{"model": "contrastive image-text model", "embed_dim": 128, "encoder_arch": "wide_resnet", "text_encoder_layer_scale_init": 1.0, "residual_init": "none"}
Rows from block 3 of the image encoder of a small contrastive image-text model, named by matrix and row number. Rows with one number belong to one channel. Each number is 500 + 40 x the weight over its row's rms, rounded and kept within 0 to 999. All counts start at 0. Numbers have three digits each.
Before each channel's rows are labels from the 100 images, of 14976, where the channel reaches its highest value: "place" is the part of the image that holds the peak. Only what is clearly more common there than usual is listed. The data: cartoon faces.
# convs0: first 3x3 conv (encoder.blocks.3.convs.0.weight, 160x160x3x3, each kernel summed), inputs 0-79
# convs1: second 3x3 conv (encoder.blocks.3.convs.1.weight, 160x160x3x3, transposed, each kernel summed), outputs 0-79

place: bottom centre
convs0.131:468488447509514512531492464529505505473428460478523434507518470449520489378542498455437417532468440421427402451453461508494477465500509512486442494478467506442509476409504532519556441496499475415503493462545454544538511463433472562446454445
convs1.131:521504532526438457443537509541506515576536441469567564467538517496471552516410518505529451501522499493471463518580489542564514547451490524483525591478566500530501586555559528502480522488517540513465515572464460500455477524543459463520481524

place: bottom right; top centre
convs0.76:528488500494537468454434444521489401402457516438497534443497448459478450563491447496516534481458482516541467482523490548511502472504484556496524535469501468515426472453418451392424483481465577467510509458477538475459525466511479409477489523
convs1.76:464446460520490522466467455459472530496469492515523332520465493486509484441496514419470551511521500468439501503469497484414497473508489481576499472500459464502496522526479490558478513438532449486535445492521459493551521565463466524490504485

place: top centre
convs0.96:463554464437463446485493485452439470467499436465502511476559494457499445432459477508473512402530475554507565525487444494444466475443470488501482546470485504489382493483529477469502519486482529511469428486454513489515491540487513510434532485
convs1.96:505465464561526518575461506488518497455506465464483453554521543532518448561505423472505517532488435444548456480507541490468516518524462487484507516484473498537532452573424514479561533481396403474452473369487519436533499531472477533514514478

place: bottom centre
convs0.75:531481479524597542518528468468422548452444463469541452593539493517536456400475511486475430565405535471448442467466481464468522441510505552500484542504502497486487541477465572521504463490405505513493505494525551488589591516478452572450525552
convs1.75:515486485546444502482488474515542472519560468415561510491532486513527509473495489477479454514533530497493484508528504563488502433438505525497443525517565518456520464568510522548479517489504436540460468478465416424477515545499466484561496516

place: bottom right
convs0.18:474485443500504553505478557525455509460471524397451470532539514469404510488544450468408478489533529495488467542445482515510489452469518520465499453550532537555481495483450527511427462501397423423455475523485493455481475459480520443511494451
convs1.18:462463519493499445496478541472499453448504492423496512505459494431499426428437521499458492538479463467491533462460465465532492558521487470516456510450491461457481552480461457470467504576565560491607490475482499550536504462510463556462491430

place: top centre
convs0.35:556520538535565452506503535529462470502510555465438572564480453490482539490502522529525510485494471525533560512493533551531495514488471494474435489450548516531436514467498521496508558492491566538511464555523570452499527530529516466513560485
convs1.35:471473511480431384517452472495510514427507541441508485551458480500475468495530519471446519460541468465514564448464471471509486450500467389470506459478408486453528489484448467496512506502489542479422480460458463386534474475464468546494491481

place: centre; bottom centre
convs0.127:468477470458506515481490499537473469468527432434488505474551494420514554485526474487443523460453471519510468549431518525531479482451526484528497453507512456524446494487547492392490514488508439467435438568490429491455531456540429461512505470
convs1.127:469433505477482529514472499427495477484538549500498434482429455526513446530476553528438494553507560452488489498417434509545557459421508476489531457517573454481512581538510395493457448461486524523519499482474515467533450550493520521477496518

place: top centre
convs0.26:478455458447509525474531518500478458480488510430479445487455487497419519504505460462487517459535488466535488510412483498502500488499533453509524411499505417530504518482476454488511457499452476444483527512477443581481471495466570419513503438
convs1.26:453463503467496452502479483433491486450479453469491535538503558416527386475486502512503503575506478467520562508486511399551480517465446486519451562483482531500493517522440502493485488504565507475542497507514517491500492453534442540437501479

place: bottom centre
convs0.25:472448469508434526436507464485511506500524555467452540381488509463509544529523461491389440441447482448460475519485517516516487414491468510477512481472510504519492523534494438515503491460511469477473500488399500480443432436404480486485513487
convs1.25:437493453561519521461491464515517492540488442554453450495502526511475513463483469454506489529479430461492468485432510512539531532500475417409435434565484526530517624518527512515567577531468635508486471470550486498446489442431563431542530494

place: bottom centre; centre
convs0.148:459489399528465452511539509467444494516440441438544414460496475435533448458489530479440562530523494461445379502426462485508471533427490503448482482495462442510451503520540538504457484503489488484496488529475441577539518530418478514472462510
convs1.148:540528517536471485576428511550504471472503551474468503531528575538431528489497382514529390523504486489528536562529533569525569439550506475481506516555486532514488450448496556439523491476475470594448446419503550453464508453549503449566523567

place: centre
convs0.3:506481471509507503527414458462476455505504449447504508445488506436465553475502357538490503453514507546520544497501490458481414538525472510435478476461509509535417546556529545510520493453453490555429417555485436592480491427441519434521489518
convs1.3:433491502509466542501356470525471429498495506488480546554514527521510528471523360489506480494484494467523550512455467550455502400505486461436460483499551515509483456508495499430515559493467487521453514412488478419404483451518504447544508515

place: middle right; bottom right
convs0.130:515529558463530548493470564487439474521537502545482542520511501564558533526507516488572524545539516507505561517534526516488550517548521511468461466509443542531435562535601519558574533473531495543504447490451447586536531517433511511545537519
convs1.130:453529505538466478489536496504581535455550500457522478442459493504497496547468481440478490520475501458494396459416474582530537553475481466489479496483467415461646522510479462482491433497582509502486560462489440471521466491544443501489489523

place: bottom centre
convs0.95:539479502499519456472494432499502458467524515500499561464501513476449491530486491520491435453445468495485442494517536495480461486462454533465457517461441508543431527493510477466503447552467481539488492502416533452413529482485511490501501529
convs1.95:504548415486482533497531491517524459512435452539460503522514573475522500506457543504521483514510484487524524479494469539573543447490456525468514484497534523421598553585499495465478520472479513486457481524459506498495433505517453476549542512

place: top centre
convs0.93:454464477495464527476447452465492546453491421484513417427492521428531492409484358485463475530494478495550453505475475489514466392461520485523536486554508467509489483548479517395498517557498514498431549528504380559477587393435490493490468445
convs1.93:502520466506529528478428451550446485528457517534550457529551518486482536447490428473484497494490548534453488527548541532464476460491456529449483499471502530555453491444533552474599474416421537486452429456501461479438522432455547452537499536

place: bottom centre
convs0.159:507458510512553546451479497488454477505521482510590557475485481488507496504533542503518482481522528433529457483492472449510500498475429548464444557517501518445490589504486555600542472532440527479448526563469506555575576510442456563495412514
convs1.159:484501511536388486504470447558512494544471514455438511499560457491579509523477456449426470471480515446498442487513501544500485432420509524481390537504523469436528495488479478552432487465486493508458490459478463499519459474548509480555444570

place: middle right; centre
convs0.123:506530515489540469482531466525492511464525473473449444543495512483445470477523487459469476425549408524484504552477484494536487439435428399459498443453455550521481529427474458458446447518506472473456503500498512509470493453524473446506479484
convs1.123:548526493490488520487539584526499484561458438592542474509489541444540472521496484473578547560485524493531474540573521515502543531482449543474527471507548549463518540551489607471491517533476554467573491518472526549526502469482491521540500485

place: centre
convs0.58:536522466498563509504523604488474509528465574458417530550381430499473486458481558526478498451501482520518499453489513518484486528475489452463502534493538472499464572460529447489478480482486532520544448504543567452474582575467458472489429521
convs1.58:483479506545416513542475437536475481429423476497453467523466505519502495497487465474469486468505465478524509497552496500474527409476481446498509531496484514460542470506418560503508537497492515438404435468457530402501487444421438482561503468

place: bottom centre
convs0.116:539493525494497445459431539495461528492507468442518397443474503504499476505545430473464486492503467550495494488478491525502477481457545516495508499533497461513448470437452469447416464460421479393539507475562474430460511461455474535575506469
convs1.116:506513459468499497518617464512522470523489480580529482459505418505482472528529522551536491501486431495493503524531510503520500468512517535555536469500432550386507530493438537449503524450461549485462428500499495469537559454396537490518501491

place: bottom centre
convs0.99:539486520514544475535503507524516460438564466451529455517461528503531481412505454514467505474465476534501528445434542491535499467525478454514387434492551483490536535577481495544437503494510436561507372467505442538471465500432510499545524501
convs1.99:487513553502469440487509471481478487534523412536506575535509459515498511538499447570494506467460426440508505567544476493491493475452463519432514529470415575460553483451398534485551506479430559501501581489454510523480487432523540487495540520

place: middle right; centre
convs0.2:443492514496493472453488515524453481483453472527555470496494550442528458532547441428476459524459469440500443478514466507481549442451530495485472553521448509540455431468481527460527461555479449366465504484532447547514465433484432588512494426
convs1.2:516531538510455512506569557518495494572569533505505507478529449505485555487431536509423467435521501458496478506532478504641497533524532499524551534479513522411481610508507459431454506484533498508534502526558466520559477570506483518480460514

place: top right
convs0.94:524450505467500560466535555515458484539535539522540449539517505519460578537555524447516550489590541531509524541513522475499514564515495479511563408483461507563486543543474527514496456505478464460482514525458424481524520506418502435587521482
convs1.94:440489478472464499490496495424519449409470469460481549486468488484496431455435483505460474554422463435497519468423476493507485465489458454520445495467477448413526512428452428477483510484548483507519537453471514513467452438570469479456472484

place: centre; bottom centre
convs0.145:462532493395435493515529480519471512504496519481505462530560503458503395425586511505473501520490483466471477522468455454503488445456466496477475491547453469470429502486488480480477380521503492514475506544397518487546545506453470512494446482
convs1.145:481585512392546474490525468546509515442515600478458515503597467471463382479428510576515445531504485493514464464501452465590526504489423502479496521460464475448536531473485469468448405522558464497471522528448529566501423445523499422525523480

place: bottom centre
convs0.42:491553569463592524431520476572536431479492564515558519537528548550463504546495491521532514469544506540527546475594496567505525493534462542460500450539435574526446557552465466425564528504524575508468471515454494510562504495508512412505498504
convs1.42:459485494527483520502491541456545514484535455531460405508537473441483497468465482442504486553493491454420379502460472507494453562488449512519495483424472392422579561511474485495467501494582481425582484455506471507453482470424445490503475437

place: bottom centre; centre
convs0.155:488467434473500528527498558509451428479500501423504455510499448448378492512533476469400498470544535533476475570437507488502469481515560458483528431512516486541494486477489513497448453479446422430476451525481475532468463455476545452494505429
convs1.155:441474514515491431465471505416479469410487490426464560504475527500521454469449479502496520565463458423511579465408481424518504518490501465516435528478493501460507540487444469515441510507510531546574482494478519541519504497556472521441511459

place: bottom centre; centre
convs0.108:469477563452514548457501455449493497433456463446453533478533504455472548510501445461464417499379486489479474484476482514480536431481467505544465525496481473490432458442497487479470503457492441470487459486517492521425497467518504484416554510
convs1.108:508436487510553556497502509480511421511509493485561462469495457491528446487496614495471512491524524470535454512465494578532527470429484526518571450511558516470510616600525403487504514512405483487561498468509456497554484538504507493535538506

place: middle right; centre
convs0.110:495524567456465450504524546493486470443524519460439422483482506444424411506490558523460469507591540501517464466427473461526504442495512408457536460517547525482556443451517454430437505509475559467448605572490539501500462419487538503456494459
convs1.110:514511407540437496554470388528464474487507557490468511576503534524497592496539409512516492524527498536456492543568508556399522449474496504480513503490485510526467419436497550577533475471430474527411468444506524469457499419482536415558498491

place: middle right; centre
convs0.36:493515486476532515573453536545366433480484428461459535521457519451460474507458458518548494533500511495489545479490438531528521507555475509493515467473501514576460532455566493457441535463464603548540473492506515471521459491534480486491501501
convs1.36:514479532567458532522522489471491568464611546488517478490485450512494507542533510460509442465486466467491457551571487537489573438443497457513599484504444427513518459484417535516554467505437475522490562465476448338553490508490511572494514505

place: centre
convs0.64:502526494457437483532535447487542552541511449532450517455539484506498472399478515514568522487462505500501516491530486528506421569532488481504538585485475507486510541467509458534532475549462572517548484505458529488433557564537516499484525534
convs1.64:449441472499442507453480490509484475509458453493474452512473506531442513473450499507478527490481416430501497476423522424497494427484461394470459456489487491483497432465488468465505479490477454487439447460501495485457486498443393463533470447

place: bottom centre; centre
convs0.106:542495523472498514450494542515492525463568430456537493504511461459501517501529499516446505466495518586553530523514545496546475454492496550512529477487450485554469394545416497480468473499490453487551523490428523526414537513513510494543496488
convs1.106:452504425524491519484461380527481402535521455506443495529529523532513509484460419559484530504436457475481475520453524503391480468482490463466465438510508546454496437456484483491494487439410394532450452422484482466506478533498486464458520475

place: bottom centre
convs0.107:432486474483477472432463492463496482449485477455486405435520501490510483468518485505520462524448484497421450539459472514456450476474449483510494547464419510537530496430462443440469525516534557431555480472516511477437465457465474488479472442
convs1.107:512521462468540545521564487533542452520478464513560444523520488472518483476509456485556543508531509531543492525470524577497509490566510600566523465526500482465478479543422505517496496447540463486530477556503441523527541509482552464552484488

place: top centre
convs0.136:447523453558521471475515438471492553484505468467494437482476490458508488427475458521490443487516504446565427539458509452446496423548484437533475470475413526515519507454454439516478507538532454521478461459486498507475486464459507497498594424
convs1.136:543481501450536520501529457535454466508465470501555536485446475491455467517568489509561515510474455489515538559578502502508467468452485565549509523528475545542458435451460581490528507500447496492523478582502498531449510413477577428494511507

place: bottom centre
convs0.37:479448450451479523526537482530454545497492380529560486499490490501446543416547458464474495547527452499455474532448525430494468464490538425544531459500474538466546458410490517541542469514529457454501504513549347550464505496470549550496518425
convs1.37:483456437493518502437480488443466516518525405497508520437490528426443547523443521493542509497444518458478470455445500459506520511484504412444491491473530472485507515544564501501482453500550465525497505470495524533428448527542422433441475504

place: middle right; bottom right
convs0.13:468474559552571511497467446516531464498462446505487477441480512461514431461449509478475443545449488448521509433487490458460473427631477469572475464513469515462495468542407503522475546550423510477429464495524457493453513514516468538393535466
convs1.13:494496502545486494580501418518506527598552515517522470531486458454522537540574521468463513404572583538443430501521535495469518503462514540451430418469514472460482514568438495522485452507492500444483534470479404500538543530478487593540499500

place: middle right; middle left
convs0.139:499542478516504449529524503551547560460454490544512449510491439504436454427564512432520473524545471492500551542539530451519458456511448436494518540426515552517533479417463503530459486602468517467517544517535530479467543471507493505507480523
convs1.139:493436447487489513517523511500410442557496499587599514418434518470466462528473527508538537494433579506474511510525508432499469518488446511430453477427499536464505540459538545476483498456469526452510468542459448551473547494514454539540489526

place: bottom centre
convs0.14:512473457497466485457489529504412475362463464458489505548495461507536410504559501498486500475452497502530502472519439534555479452462437553433495543481444462483466476384505529415448493536521534454440530481462523536490470503501470494443492485
convs1.14:435530473499392533527557426504513486503514534472445416492530553538502569451512487504449509492516476494478515526489540511411447464507501479563507503460446498420511489428482440573420510427536425503530440486467418433532500566473486514514515460

place: top centre
convs0.45:488520510529545501508507602505466486488451493462475483539500482468563453414444491443487496469519537521522583517470487419521473441520512423445410465537611520481494510542560502505451475518500508551484435506530498479501493534449487459504518487
convs1.45:464471477500551484530502420498533510521521454516528513547471453496518442546514406443559480497447402454541497472524505485514503493493468471481470467466393508437541424451450520461549489478432491479462535447483519508549527467500527527554497485

place: bottom centre; centre
convs0.122:494453532443482420513521439489490560411485448446495442483462460454454509504516455485498478503464493549479532485519447525460442528474439490487451484437447466488456480504458484422436419532496473507490541533465508398435482541486501438449468476
convs1.122:450539448541513497496518425580504523557453466485441548546539533494553545454510532504509557495496464513526535529472537531453491503498505482463498482452467564489463466508527479513541546420566449443487453516486481604427469518469515489553586484

place: bottom centre
convs0.11:515517483425545504489441455471525446474522514423552485464510521503469488479523496495437520439428468596497509529478538508521461511493465545490512524504546469476480508530490497463474491535475394507432426511459454482476571490482475462497523499
convs1.11:457554509542454529554456466489506522552438509522387462558569510487639524517485472488470518545517509481485490426431460517452544434451450480462419479501491493481532495525475417502495561461451480486546532474538489493538408500463515530545577503

place: middle left
convs0.112:470540446460477459519505462530518503482473487483521412533535526502485429465545537481542456514455428493537507486509556462436472505550562435522480430537482528566466492434443471457452557573490513541504530526562480449467504479519472413500499462
convs1.112:546478442513545533525476482465482506544503452566548448419453483469518545499547514432605482539467528500427456527560508505400520531447532523534533481497506460456517508453526563496488534483527468473564475567545481524510523530445526450525482478

place: top centre
convs0.128:461537448500506489504497496568478550501486413471499548524479502477465498398451468519465430483467507511493548494446495471484464450507488466512477462472483538533498502483528432508471545514533509517555475401454499485440514496474570430531509450
convs1.128:509489381533568515463541443506481492519572413538511482490500471481501492472464517457461482514405440485451457562509516541537453496434448511475520482477468470511528554577502511486565517443416472479428538529472487463484519502523490522494459476